Rows from expert 24 of block 9, named by matrix and row number. Rows with one number belong to one neuron. Each number is 128 + 32 x the weight over its row's rms, rounded and kept within 0 to 255. All counts start at 0. After the name is the row's rms in percent of the matrix's.
# gate: expert gate (model.blocks.9.mlp.gate, 32x160x160), inputs 108-159
# up: expert up (model.blocks.9.mlp.up, 32x160x160), inputs 108-159
# down: expert down (model.blocks.9.mlp.down, 32x160x160, transposed), outputs 108-159
gate.68 121 [133 133  88 182 175 141 114 117  97 105 103 125 155 129 145 143 163 134 123 104 121  96  92 145 147 146 113 104 109 142 115  85 138 159 152 135  93 128  86 136 149 167  78  89 119 124  75 110 120 117 185 129]
up.68 127 [141 164 109 111 115  73 156  91 117 146 170  88 118 132 173 111 119 197 128 179 132 136  80 144 173 140 114 141 182 106  86 214 118  73  97 132 152 173 164 122 134  99 153 182 106 118 180 191 115  95 143 109]
down.68 103 [150 127 159 153 149 128 115 179 106 156 165 114 197 156 136 149 128 151 155  81 164 184 161 138  90  86 111 125 172  83 169 179 136 143 131 173 174  90 160 117  81 150  42 159  80 114  98 134 138 119 111 137]
gate.69 174 [109 104 115 157 152 161  81 213 168 136 147 139 125 126 100  86 126 103 182 161 159 125 131 151 125 119 122 107  98 147 130 183 136 130 145 124 124 141 103 165 155 125 144 167 125  84 136 115 107  86 113  89]
up.69 204 [128 128 145 132 104 128 135  85 119 155 140  65 115 174 137 117 137 153  53  83 121 100 115  93 179 106  77 143 100 105 107 121 131 176 114 180 117 127 101 143  91 135 157  88 101 209 117  99 104 172 167 175]
down.69 128 [ 75 126  91 126 143 129 106 105 166 161  79 113 153  75 127 110 163 110 166 181  93 156 132 131  57 187 163 158 115 158 140 134 106 155  77  86 123 157 133 113 139 116 128 149 142 110 121 157 129 138  79  59]
gate.70 108 [ 75 116 116 100 126 133  95 105  77 122 143 125  99 124 142 130 164 161 163  63 153 172 154 109  98 151 137 128 139 116 118 127 141 125  93  81 151 116 203 152 156 109 178 151 179  77 102  96 144 117 192 144]
up.70 093 [170 125 127  85 127  87 167 156 192 122 178 187 157 134 134 166 185 107 128  99 121 100 136 118  83 129 174  89 154 167 123 116 116 125 114 108 172 123 169 126  89  90 169 170 111 137 126 106  81 190 101 128]
down.70 094 [152 126  72 109 119  85 180 110 128 157 155  65 152 120  90 164 127 150  97  75 166 129 193 108 160 144 202 152 129 137 154 144 103 107  98 155 116 139 116 140  23  99  79 144 113 100  80  95 165 138 128 154]
gate.71 129 [ 76  92 141 136 137 135  74 139 112 152 182 110 107 169 114  33 199 154 119  96 159 144 130 129 144 120  86 176 105  94 180 159 134 157 137 131 122 141 167 140 124 145 170  64 124 103  79 166  97 147  96 140]
up.71 120 [149 175 113 168 125 161 116 126 166 107 176 133 109 173 132  91 164 164 122 185 150 143 133 132 102  93 131 196  96  79 189 159 173 178 122 112 112  98 123 111 148 156 115 111 149 124 124 128 137 114  48  92]
down.71 114 [ 86 167  95 130 115 115 134 156 128 101 113 164 121  84 182 190  94 112  79 133 131 202  51 134 175 135 138 132 106 134  94 102 112 108 231 102 104 154 169  89 141 111 148  64 123 128 170 188 148 120 135 118]
gate.72 091 [126 119 116 135 142 151 127  86 146 158  62 125   7 143  88 133 167  76 155 116 162 155 106 128 157 147 110 159 115 127  91 124 144 136 121  92 136 150 141  98 175 166 102 130  84 116 129 179 120 137  78 136]
up.72 083 [ 94 115  95 111  40 149 170 119 110 135 182 115 218 125 148 114 110 181 143 163 126 123 140  97 120 121 158 157 118 105 167 170 140 125 115 157 163 134 154 152  84 129 163 145 108 122 124  95 155 123 129 161]
down.72 091 [125  81 137 233 146  55 113 103 108  83 123 102 117 130  97 166 172 175 173 134 115 155 103 147 150 112 119 124 114  51 129 120 152 175 125 137 153 141 168 141  93 102  99 140 125 134 105 127 172 118 141 140]
gate.73 065 [120  92  65 118 105 176  67 191 162 173 103 160 103 149 111 147 135 154 166 136 168 158 170 169 159 120 148 153  98 111 148 107 122 116 113 171 127 134 129 137 178  77 192 118 194  98 147  97 135 118 131 132]
up.73 070 [ 98 147 167 125 185 167 166 151 129  76  64 164  78  86 130 155  75  92 121 157 155 123 134 118 129 142 113  99  98 170 181 122 165 118 101 117  81 145 120 129 157  84 112 142 117 128 114  78 153  84 185 118]
down.73 077 [119 152 172 132 121 113 160 157 171 128 153  88 178  55 158  91 117 138 125 118 157 112 160 115  93 150 100 111 116  96 176  77  95 138  95  81 169 138  96 199 120 176  91 129 151 141 160 133  93 180 136 119]
gate.74 084 [158 119  61 141 112 216 150 167 163 108 115 100 109 150  93 154 127 124 157 141 196 109  98 108 145 168 102 140 186 116 156 138 162 165 127  94 127 126 179 112 143 106 188  94  80 172 153 143 106 109 161 186]
up.74 087 [121 126 113 153 119  74 127  93  87 107 157 117 155 118  81 138 122 115 134 121 130 139 218  98 167  96 110 160 115 148  87 154 176 162 117 121 129 152  63 142 124 124 157 165 127 122 132 132 130 199 138 151]
down.74 098 [109 163  68 167 199 144 104 106 150 150 122  78 121  96 151  68 132 132 160 189 137 140 161 195 128 149  81 149 124 127 130  92 212 167 115 167  86  90 156 133 115 136 106 132 113 166 137 156 109  97 104  58]
gate.75 089 [142 110 146  67 137 119 108 138  86 114 158 106  51 138 126 126 124 130 138 114 187 208  85 105 139 159  96 132 175 105 189 120 149  90 102 102 134 186 213 132 104 170 147 127  79  98  74 119  96  87 149 125]
up.75 088 [131 141  92 151 133 172 121  87 141 162 161  88 165 133 133 132 116  99 182 126 156  65  90 102 122 121 182 164  89 189  96 202 137 117 190 145  89 111 117 102 174 133 153 165 125 127  81 134  63 113 126 212]
down.75 107 [136 141 144 148 102 133 116 105  95 105 148 155 122 102 177 124  88 126  99 130  66  94 132  87 155  89 123  67 131 102 119 118  85 126  83  29 205 103 175 172 136 189 126 133 113 109 100 170 152 105 158 171]
gate.76 084 [147 122 126 118 119 142  88 187 132 113 144 131  81 155  82 185 132 129 110 144 153 181 131 128 144 134 144 120 130 114 127  75 201 163 122 151 160 140 116  87 175 172 195  93  84 142 105 152 119 146 121 143]
up.76 095 [163 123 123  68 119  57 137 144 102 117 119 108 179  95 224 133 118 139 113  87 146 142 147 218 133 113 218 100 132 103 147 144 119 118 141 133 134  54 119 156  90  95  86 171  89 159 155 139 145  85 131 100]
down.76 099 [135  71  79  99 165 130 113 176 137 159 136  75 131 147 107 110 112 107 172  39 137 152 148 204 142 140 116 139 148 109 123 111  84 124 132 106 102  85 140 143  96 161 128 134  99 146 123 147  49  72  95 197]
gate.77 103 [130 101 112 151 120 144 197 102 103 134 128  72 158 151 140 164 156 141 146  97 139  79 123 172 132 138 155 182  99  92 178 117 118 109 125 136 122 117 102 189 192 146 195 126 149 175 114 100 132 145 173 168]
up.77 113 [130 161  67 144 147 107 112  87 149 146 114 117  98 101  87 139 132 131 151 138 145  92  73 158 201  83 145 161  56 157 129 172 170 123 130  65  90 120 122 128 117 138  99 141 148 120  87  78 137 167  97 141]
down.77 109 [153 130 125  58  94  95 151 113 154 170 134 188 109 105 161 179 113 196 142 162 121 183 140 127  68 118  85 147 135  90 144 113 168 108 117  78 116  87 127 121 185 194  91 132 123 177  66  74 139 100 141 130]
gate.78 070 [108 129  95  72 138 142 128 136 139 155  52 135 129  99 140 159  95 150 146  95 103 160 100 125 136 133  78 124 134 112 121  69 154 133 137 111 160 176 150 102 134  79 124 126 124 114 107 164  56 154 107 147]
up.78 072 [158 146  88 206 113 152 177 151 176 147 104 117 136  61 148 117 160 114 124 101 148 168  87 131 127 120 113 116 102 126  68  93 157  98 127 117 164 133 132  61 157 128 173 107 166 125 124 133  97 124 180 117]
down.78 079 [146 149 117  92 121 148  91 221  68 141 141 102 102 146 113 137 162 188  95 162 108 152 150  63 152 126 177 169  99 143  87 162 189 132 143 182 139 104 164 137 135 116 174 138 140 138 130 151 179 141  90 182]
gate.79 102 [ 95 123 110 173 102 188  93  45  94 195 182 100 113  72  94 129 102 158 148 123 111 105 123 117 174 143  95 163 166 171 131  92 186 152  79 158 156 105 132 100  96 146 151  94 121 128  56  94 113 169 179 101]
up.79 104 [138 148 158 137 119 146 132 139 113 121 145 148 188  94  82 200 157  95 170 134  98 108  57 151 188 142 135 150 175 157 149  76 144 162  90 148 177 168 153 138 115 129  53 107 150 136  89 110  60  98  51 122]
down.79 099 [ 92 151 128 131  51 111 112  90 112 183 132 107 170  57  95 115 107 122  98 104  89 221  86 108 133 132 116 160 147 139 145  66 120 196 115 118 156 148 119  81 147 114 128 113 122  70 114 184 153 121 101  95]
gate.80 089 [119  77 146 139 135 101  57 107  76 156 177  99 114 177 134 127 107  98 172  94 146 138 101  65 149  96 186  99 166 122 138 132 175 129 109  89 139 142 124 100  88 128 117 140  74 108  72 130 115 150 138 167]
up.80 094 [111 130 111 144  90 117 101 161 137 136 128 159 216 109 197 144 124 159  80 187  65 102 129 152 124 101  50 109 140 138 155  99  59 101 133 175 144 116 127 113  84 151 149  81 130 134 108 101 137 126 149 147]
down.80 099 [125 184 114 129 162 130 124 131 150 108 130  92 172  74 155 160 160  54 144 142 158 139 169 165  81 132 161 127 177 105 143 135 134 163 160 107 132 129 109 104  70 122 135  77 110 173 130 192 112  75 127  70]
gate.81 085 [128  92 153 118 105 135 120 131  82 102 119  95 105 162  80 168 142 165 102  67 153 175 168 138 157 153 124 160 149 174 154  89 205 146 104 116  98 148 117 131 128 107 156  55 142 100  98 156 144 122 161 186]
up.81 077 [ 98  88  73 135 195  92 142 175  76 137 110 158  98 131 104 207 138 178 139  56  73 164 159 114  94  84 125  64 132 125 147 132 112 109 109  93 147 157  73 110 130  87 191 134 167 101 126  81  99 102  95 147]
down.81 087 [193 104  97 124 147  78 159  70 157 128 142 149 127  98 113 102  83 117 139  62 124 147 147  65 180  87  91 194 154 145 148 123 113 125 107 142 120 143 117 165 181  91 155 110 150 131 155 117 108  79  95  77]
gate.82 091 [141  50 127 103  95  77 160 171 135 162 108 117 104 165 108 154 134 138 115 109  77  96  56  78 155 127  91 128 104 116 135 186 124 127 127 139 100 175 134 144 129  88 150 171 101 159 132 108  66 164 149 162]
up.82 082 [110 137 149 137 160  91 153  59 124 141 135 151 140 129 105 111  98  69 110  55 193 168 109 152 146 151 123 144 134 157 145  42 146 134  95 125 185 137  86 115 146 158  95 108 144 109 108 132 150 140  61 159]
down.82 095 [126 141  91 139 155 180 116 115 134 151  56 103 128 170  60 103 147 120 150  62  98 138 106 133 152  79  74 104 106 156 103 172 117 112 151 155  83  86 183 127  78 121 156  69 162 111 158  79 144 156 138 165]
gate.83 090 [122 104 140  71 178 107 128 186 114 143 178 118 153 165 130 123 131 154  98 115 130 156 112 143  89 153 121 108 145  90 161 103  98  96  74 153  92 189 109 142 110  76 141  97 167 145  79  91  94 114 101 158]
up.83 094 [105 123  98  56 139 115 182 170 120 182 182 106 131 168 136 159 119 180 131 167 153 170 171 149 115 132 120 144  99 117  93  90 108 134  88  80 112 169 103  96 128 126 141  86  95 178  86 122  92 123  62 133]
down.83 101 [128 195 174 126 104 171 110 123  85 121 180 125  76 134 118 107 128 104 112 113 112 141 154 146 144 189  82  74 115  55 175 113 150 132  47  96 139 129 148 203 147 114 147 148  96 181 107 129 141 163 147 121]
gate.84 090 [ 89 130 103 195  71 150 129 113 106 124 136  89  76 199 119 165 159 151 126 118 151  97 162 127 109 149 119 143 161 141 167  89 150 138  97 125 115 153  70 110 124 148 192 121 105 133 127 155 152 138 147 178]
up.84 106 [150 134 104 114  92 144 139 107 135 148  88 135 118 108 152 147 170  79 130 134 173 193  53 100  99 120  34 121 124 185 120  91 164 145 100  75 134 154 160 125 120 137  70 149 107 115 125 142 101 128 108 156]
down.84 104 [123 121 131 117 138  92  90  88  71 118 148 164 101 132 117 140  99 176 146 164 101 131 148 129 134 110  85 175 139 134  87 146 146 146 158 143 135 147 116 149 138 127 148 124 161 114  80 156 188 118 170 162]
gate.85 097 [105 117 164 186 104  99 151  80 104 112 106 102  89 114  96 109  53  92  89  86 147 111 169 107 143  82 107 112 130 133 187  84 140 140  98 124 169 190 122 132 112 178 173  96 127 140 108 171 102 168 147 137]
up.85 099 [116 118 194  73 168  91 126 172 176 157 185 160 103 140 137  64  72 164 116 119 115 160  99 130  70 156 100 117 118 129 136 169  94 108 153 164 127 102 154 128 124 109  95 146 171 108 139 158 136  47 178  96]
down.85 097 [ 98 105  89 148 144 150  81 160 158 122 161 119 104  93  59  94 137 109 193 106 140 126 163 200 116 125 140 119  62 144  81 130 141 114 135  85 122 162  80 142  90 129 136 130 129 154 139 164  66  58 131 114]
gate.86 093 [ 75 103 117 149  95 112 163 132 114 145 189 109 129  96 125 142 114 167 143 106 103 145  65  78 169 108  78 134 100 118  50 165 142 192 119 107 160 173 174  88 104 168 150 182 101 155 107 107  98 141 145 130]
up.86 085 [148 133 147 164 203 144 151  95 120 118  93 182  89 129  59 106  76 124  81 126 125 154 124 122 107 141 146 128 160 136 169  76 137  83  96  94 155 144 174  70 132  69 127 124 172  74 111 113  95  25 127  91]
down.86 095 [130 110  71 129 135 106 170 132 137 127  86 138  98 127  83  89  86 127 137 164 113  86  75  88 179 148 139 174 126 132 158 175 142 152  99 191  94 138 169 103 105  82 134 137 126 132 146  73 145 178  97 139]
gate.87 119 [137 122 137 111  56  86 102 116 105 135 125  57  88  74 173 124 106 146 136 122 106 212 144 115  80 110 146  83 101 153 140 127 138 143 105  99  73 125 110  85  85 145 125  91 129 137 136 187  99 144 141 133]
up.87 127 [ 93 107 184 129  93  95  66 131 101 109 103  96 101  70 135 120 122  87 166 127  78 170 116 150 120 118 105 120  72 107 185 152 120 174 150 114 144 176 120 135 169 152 121 163 116 113 154 158  58  95  98 135]
down.87 118 [109 117 112  83 108 130 128 171 107 177 196 123 146  90 122 122 104 100 166 102 106 100  81 138 116 191 128 124 162 110 156 161  94 120  92 130 172 110 113 126 168  91 128 162 125  86 129 142 137 115 119 103]
gate.88 100 [100 104 159  71 169 138 149 194  90 128 154 122  85 156 139 169 188 134 106 107 180 115  85 141 153 127  87 127 115 113 146 131 165 114 125 101 155 153 166 167 112 113 160  99  90  87  85 115 151 132 180 157]
up.88 090 [147 111 133  79 132 144  91 167  94 155 203 141 182 145 151 162 169 149 129  96  64 133 173 131 143 135 116 175 157  85 143 129 112 118 101  71 181 127 168 132 113 144 159 151 121 107  78 157 118 138  76 145]
down.88 091 [133 191 205  64 150 137 106 139 167 130 217 141 152 196 118  97 161 101 156 141 119 142 159 155 133 146  85  61 110 101 156 106 154 126 101 125  82 113 113 136 175 124 112 133 103 221 141 123 115 102 128 171]
gate.89 094 [100  65 122 149 133 135 186  81 106 209 193  95 113 168 122 113 102 120 131 131 190 123 136  77 130 121 136 180 108 169 137 106 147 129  65 111  78 142 100 120 126 102 149 104 142 134  36  85 135 136 134 158]
up.89 071 [ 96 213 121 138 160 103 148  80 172 118 126 118 136 113 117 104  78 166 129 180 183 129 138 142 142  42 169 141  96 101  69 114 143 136  78 104 129 162 167 178 112 128 177 125 108 109 149 150 135 175 152  89]
down.89 095 [131  63 155  89 124 140 106 141 106 136  81 170 169 139 199 178 133 112 146 113 136  77 116  87  92 114 199 125 133 125  82 134 132 124 197 156 126 112  95 101 152 122 136 102 107  92 140 116 135 128  69 176]
gate.90 076 [ 81 123  69 157 117 129 110  76 135 128  97 129 111 122  73 159  78 171 160  94 173 137 134  85 108 120  68 120 112 119  88 159 105 137 131  88 137 145 165 125 138 103 182 143  96 125  89 114 150 162 160  99]
up.90 072 [168  95 176 146 109 112 153 153 120 117 136 115  70 161 150 124 149 110  96 134  85 124 130 134  44 136  98  91 165 131 141  59  96 113 125  96  99 186  92 117 105 147 155 136 142 163 135  84 140  88 138 121]
down.90 084 [144  94 194 134 134 164 136 105 181 129 169 168 128  97  87 217 157 137 151 110 120 164 136 146  88  86 110 106 164 124 124 148 161 112  83 167 139 108 111 100  99 112 111  84  64  78  86 146 141 145  83 130]
gate.91 098 [ 74 118 107 131 111 161 134 110 124 142 150 100 105 132 106 146 123 104 241 119 116 153 189  80 102 121 185 140  82  87 144 148 168 163 105 149  95 159 104 146 103 213 133  66 159 140 130  86  91 143 161 140]
up.91 093 [127  99 119  95 118  75 117 136 148  85 165 181 146 156 188 111 137 188  30 167  83 135  81 182 136 107 105 124 157 136  79 126  77 125 145  92 133 119 120 126 126  98 118 195  85 116 162 177 102 145 108 110]
down.91 096 [ 84 111 116 168 148 124 108  93 114 127 126  67 183  86 135 169 127 123 169 172 148 120 174 175 100  96 126 121 112 111 163 178 158 130 203 135 183 101 140 115  90 123 119 130 163 123 133 146 154  94 133 163]
gate.92 085 [117 158  92  82 167  89 108 129 156 118 115 116  71 125 108 102  96  93 147 120 125 177 149 115 149  92 107  88 178 122 140 123 150 113 176  97 141 126 159 102 160  82 148 131  89 137 129 141 118 127 150  85]
up.92 085 [114 118 146 144 137 125  97  69 118 126 164 145 190 139 122 106 152 165 128 189 177 107  94 182 115 139 128 118 129 126 129 175 127 103 156 120 164 127 108 110  80 201 192  59  76 140 152 154 153 163 152 100]
down.92 091 [149  91 113 170 152 101  93 113  85 163  95  94 131 143  77  80 184 141 203  71 131  84 207 141  87 151 150  82 166 157 100 177 109 187 147 147 151  97 139 159 115 155 152 101 115  84 135 128 153 114 129 145]
gate.93 098 [129  89 139 134  69  96  99  88 109 162 159 139 161 156 115 133 115 130 106 150 154 113 104  98 166 135 138  77 116 123 104 152 137 116  89 120 145 167 117  98  76  97 130 168 148  66 118 129  75  97 131 141]
up.93 100 [127 156 140 178 149 117 107 142  72  80 100 111 111  92 119 170 175 136 184 123  79 105 154 157 175 148 165  88 119  81  62 120 116 138  80 149 125 119 104 112 180 175 121 179 103 120 155 127  72  86  58  88]
down.93 098 [ 97 146 181 174 195 156 137 193 147 119 147 143 112  98 114  92 119 132 131  96 106 152 113 117 167 166 133 122 127 133 138 108 114 146 173 149 117  76 189 174 160 126 128 142 174 134  98 119 174  78 167  62]
gate.94 122 [ 58 113 155 126 139 110  92 130 125 159 163 108  93 136 112 187 144 136 148 141 128 119 110 154 111 133  78 132 143 201 134 129 133 159 122  77 185 168 115 125  96 141 113  73 118 146 163  98 111 180 191 108]
up.94 111 [ 83 127 102 144 159 173 173 181 207 174 123 112 125 117 156 113 114 119 106 195 125 176 107 153 124 123 102 137 139 145 129 128 119 135 104  73 185  77 130 103 151 145  79 120 150  98 171 133 113 121 143 129]
down.94 107 [133 126  78 119 173 169  68 131 170  50 164 175 167 155 123 149 131 189 109  92 213 179 105 135 114 117  58 140 176 103 115 178 131 161 140 155  95 115 179 145 131 183 139 144 134 136  80 113 118 181 116 189]
gate.95 072 [159 111 127 112  96 143 144  60  40 116  73  84  76 134 113 176 168 175 127  82 141 170 139  98 119 115 101 118 156  82 113 169  67 129 139 136 162 193 158 138 104 113 186 143 104  75 137 132 149 113 136 210]
up.95 070 [138  96 173  97 110  90 147 128  79 158 147 142 143 133 106 142 172 138 159 128  58 118 174 110 135 125 171  89 135  76  73 167  94 138  93 187 120 122 111 103  91 137 140 128 132 138 170 122 118 160 118 137]
down.95 087 [177 122 159 113 144 211 151 122  65 176 184  70 134 166 128  74 146 124 177 160 118 152 192 128 141 177 114 150 120 183 104 112 126 107 151 100 103  80  94  78 123  96 148  55 143 160 147 121  67 121 108 175]
gate.96 080 [134 102 104  94 133  94  87  74 136 172 115  86  95 125 115 118  60 163 101  47 137  98 137 111 143 111  44 132 147 131 126 125 156 126 158 165 145 223 118 162  87 117 176  99 181 158  82 102 122 172 149 155]
up.96 067 [ 80 126 183  47 155 119  96 120 133  87 145 133 107 150  37 153 128 140 104 122  91 104 101 137 152 167 117 104 101 140  72 126 137 171 105 148 163 149 112 131 108 135 133 124 189 146  90 168  93 112 166 118]
down.96 082 [ 96 194 160  76 120 105 165 134 106 148 131 136  74 135 125 108 103 156 167 128 103 170 138 131 150 149 140  79 121 106  80 109  84 139 184  99 169 173 116 164 106  91 113 110 122  80 125 140 172 110 108 102]
gate.97 101 [131 108 106 136 120 127 115 133 148 157 161 115 142 143  91  82 127 111 170 118 150 137 120 133  90 107 161 139 134 102 176  99 175 148  91 111  84 101  58 166 173 101 205  73 125 150 121  85 130 105  49 121]
up.97 093 [126 152 160 105 117 162 103 140 133 168 144 157  86  91 191 115 159 118 111 147 101 108 177 149 156 131  82 166 140 188 176  87 101 127 100 157 145 113 151 142  73 188 113 112  97 143 111 131 130 139 214  74]
down.97 099 [ 99 128  92 143  91  44 142  54 107 140 140 152 152 109 121 118 143 159 127 184 119 115 127 166  88  87  70 117 154  50 119 110 113 121 156 146 131  93  91 128 141  96 121 100 119 149 192 180 125 122 136 134]
gate.98 090 [120 110 164  50 111 194 115 101 114 129 123  83  90 106 117 165  95 130 185  91 148 169 137 119 135 180 128  88 129 155 116 145 154 124 118 140 148 113 135 131 152 183 145 146  96 135 108 202 113  67 107 179]
up.98 098 [ 78 211 126 171 169 113 146 167 152 109  83 133  86 146 157  97 106  61 130  89  87 120  99 130 112 165 118  47 152  45  84 155  97 168 126  94 106 152 151 167 154 176 140 159 103 136 159 141 114  98 145  88]
down.98 101 [154  99 123  70 102 148 149 109 111 133 114 158 191 156 136 171 111  83 169  86 143 103 124 104 141 112 133 114  96 129  61 135 168  78 169 119 146 123 158 169  69  99 119  85 136 112 146 127 134  76 108 171]
gate.99 087 [111 126 138  79 134 152 140 119 138 146 166 126  86 227  86 117 148 161 122 101 190  90 132  93  67 128 147 126 182 154  84  92 129 160 120  69  95 179 146 150 101 143 204 130  80 165  50 176  74 121 146 165]
up.99 081 [130 123 155 131 215 130 193 116 132  98 121 101 168 121 100 137 153 120 144 100 185 136 132 183  75 127 183  85 133 133  83 135 133 127 113  75  79 119 131 103 107 162 121 161  70 171  51 179 119 138 112 154]
down.99 092 [146 119 154 175 125 104 145 142  93 168  73 152 138 110 147 192 100  74 121 156 157 116 165 109 125 124 148 119 138 146 110 167  74 111  82 112 123  93  97 183 170 100 120 127  85 132 151  93 174 137 146 151]
gate.100 095 [171 163 109 118 125 125 109  85 105 166 103 114 111 146 152 131 150  99 137 133 136 150 131 174 130 153 149 104 141 144 157  85 133 117  89 162 120 163 115 115 195 147 101 105 171 114 110 103 135 107 124 101]
up.100 099 [100 125 169 102 167 105 130 133 111  92  74  98 141 125  97 102 146  98 168 115 200 145 163 152 149 115 146  65 117 135  83 120 116 101 185 156 107 148 114 155 177 177 130  98 136 166 160 193 153 186 113 156]
down.100 095 [ 74  95  62  92  99 177 137 138 145 123  91  90 216 146 139 210 144 124 112 110 196  76 122  96 125 101  98 111 139 128  99 160 123 149 110  71 109 144 134 135 111 133 130  95 132 134 173 160 119  86 161 126]
gate.101 129 [129 110 113 115 141  90 115 142 131 149 175 102 100 165 112 149 134 150  75 107 132 101  61 107 137 137 116  89 180  67 115 142 132 132 115  85  53 117  91 146  62 161 152  87 147 183 140 147 116 104 105 170]
up.101 144 [117 132 110 101  91 112 152 149 131 143 144  98  84 171  96 131  71 170  55 134 145  86 112 171 138 154 166 127 101  39 135 155 112 110  74  87  67 115 119 176  85 168 162 132 118 147 166 169 146  93 109 165]
down.101 120 [105 166 171 118 121 143 132 173 128 143 132 149 115 148 151 144  93 114 150 179  60 110  98 146 125 191 217 125  73 103 177  72  84 119  70  97 198 134  95 117 173 152 135 189  97 169 115 112 110  94 151 105]
gate.102 077 [124  83  76 106 167 119 122 112 119 165 135 107  85 144  99 118 140 149 140 148 119 133 129 135 133  95  92  92 120 180  82 145 202 166 152  71 154 205 118 107 108 145 108 108 135 142 131 127 140 138 169  72]
up.102 081 [ 67 154 145  89 128 155  65 179 138 117 164 137 119  89 178 166 195 135 106 111  93 122  79 154 171 151 163 107  90 122 117 150  96 153 120 146 202 154  86  93 139 172  88 100 119  71  56 176 133 133 134 115]
down.102 093 [132 185  79 218 141 138 133  77 169 187  73 167  91 180  82  65  86 105 100 120 135 179 131  81 161  99 112 105  94 115  77 158  84 112 140 165 108 133 166 101 110 127 123  79 169 114 159  92 141  92 110 146]
gate.103 100 [134 101 124  91 112 137  99 127 102 105 113 132  74 149  99 163 105 118 157  87 157 118  98  84 139 158 111 116  48 148 144 155 119 137 144  59  83 195 134 114 100 119 160 178 128 148 160 126  88 171 109 192]
up.103 098 [157 131 121 143 146 101 180 151 122 142 145 155 177  92 125 139 196 145 155 100 100 176 166 134  76 142 151  64 183  71 113 119  65 110 110 156 152 111 132 107 189 108 155 110 112  84  96 173 123 109 118  99]
down.103 109 [154  42 106 165 140 179  94 136 139 154 153  93 154  97 100 106 146 133 161 114 131  61 129 111 129  83 107 147 147  98 150 116 106 108  73 117 100  89 112 116 144 111 180 122 118 122 140 123 130 131 168 145]
gate.104 130 [ 93 161 145  88  96 150  98 143  82 140  87  93 125 153 129 130 148 170 104 138 130 157 152 143 178 159  81 122  99  98 123 150  83 103 123 107 153 151 139 108 116 160 112 158 187 149 131 162 134 116 132 113]
up.104 134 [120  79 120 107 118 139 118 117 128 110 187  98 147 146 130 162 177 159 119  87  96 168 101  84  86 114 118 178 161 128 122 100 121 194  79  83 210 150 174 154  98 104 171  73 128 123  87 126 118 144 139 198]
down.104 119 [129 190 135 122 165 122  60 140 117 105 192 154 153 191 109  93 172 152 119 176 123 137 146 170 147 137  60 115 117 104 106 106 139 132 167 118 114  90 159 133 150 179 146 149 123 137 139 132 136 170  72  96]
gate.105 120 [ 65 131 105 123  77 113  81 166 103 130 156  87 124 188  72 153  99 173 132 127 114 143 136 162 130 146  97  74 142 119  52 143 131 174 114 129 118 149 133 100  88 160 128 122  83 167  94 135  72 156 172 115]
up.105 115 [179 114 205 135 165  92  89  96 110  66 109 174 121 150 165 179 170  75  77 136 128 105 113 104 109  75 152 159 133 182 181 135 113 149 138  82 146 128 108 146 137 105 121  88 106 113 147 131 162 122 104 139]
down.105 111 [134 139  92 127 149 112 127 145 176 123  70  61 168  88 154 113 150 118  97 120 177  88  48 127 175  92  88 151 158 112 114 218 128 134 146 185  74  83  96  99 148  78 102  83 132 148 167 164 130 158 100 117]
gate.106 098 [101 141 121 128 146 166 144 127 112 192 195  78  86 158  77  69 152 165 126 126 158 123 165 130  66 122  50  95 133 129  56 155 143 161  88 113  69  94 147 108  83 157 169 130 112 136  73 126 159 130 162 103]
up.106 088 [166  97 145  74 121 115 163 168  88 186 116 118  96 161  95 108 132 149  92  69 139 130 146 171  79 184  73 140 157 108  88 184  85 165  53 135  85 138 141 124 135 159 109 133  89 135  96 139 139 173 133 124]
down.106 100 [165 123 184 106 140 165  94 143  99 128 211 119 117 182  88 110 182 102  99 186 102 148 167 124  95 136 149  58 106  60 200  70 142 116  69 104 220 105 144 121 182 113 126 166 137 113 105 140 119 101 136 157]
gate.107 089 [105 167  75 132 137 139 126 149 122 195 138 115  86 201 127 142 109  77 119 133 160  61 149 121 149 115 155 134 155 194  91 159 159 137 145 137 128 105 107 204 148  87 165  86  96 130 147  79 147 167 122 148]
up.107 073 [ 88 128 115 155 127 112 147 119 125 157 114  99 104 174 141 137  78  78 180  94 113  84 169  99 112 123 122 172 136 169 106 156 117 165  95 140  70 127 145 187 166 124 131  88  51 159 179  91 110 131 160 152]
down.107 090 [159  48 126 171 173 126 137 113 130 141 137  89 143 104 120 116 133 135 133 149 149 146  80 178  97 146 128  79 101  89 172  79 123 136 131 157 138  98 169 164  59 102 137 118 145 165 215 142  94  92 143 137]
gate.108 117 [109  96 137  56  71  70 107 153  62 156 104  81 158 160 121 173 181 201  84 108 108 149 153 172 168 125  61 121 164  97  86 115 111 124  90 123 116 117 133 137  87 152 134 125 146 125 112 104 115 180 142 168]
up.108 119 [130 144 132 175 160 136  84 113 155  82 151 159 141 122 155  40  96  83 122 101 157 142 140 110 122 132 186 136 156 158 193 148 176 119 153 177 133  85 126 141 145  92  99 127 141 108 154 119 114  84 122 114]
down.108 110 [132  91  72 148 125 103 133 113 136 149  53 136 153 109 130 128 120  81 140  95 124 141 141 126 160  56 134 137 137 175  94 202 129 108 132 142  92 108 133  80 100 107 117 107 119 112 105 123 152 118 158  61]
gate.109 086 [ 47 108 126 112 120 169 112 147 125 103 141  75 104 190 118 127 140 142 147  88 159 158 143  96 111 170 125 151 182 138 170 123  98 167 125 111 189 192 135 171 102 154 127  52 119 129 140 109 152 132 157 149]
up.109 062 [119 143 124 175 115  69 153 122 183 105 141  98  98 100 123 160 154 151  73 151 133 149 196  80  83  84 124 140  58 115 125 137  69 146 141 133 143 171 155 102  84 159 168 123 119 135 134 141 138 186 143  78]
down.109 086 [174 125  96 170 180 107 156 141 167 101  85 121 137 135 100 129 148 179 118  77 131 151 184 152  81  77  74 106 176 112 117 198 170 117 110  92 135  60 143  80 119 165 132 104 160  92 129 163  97 112 149 115]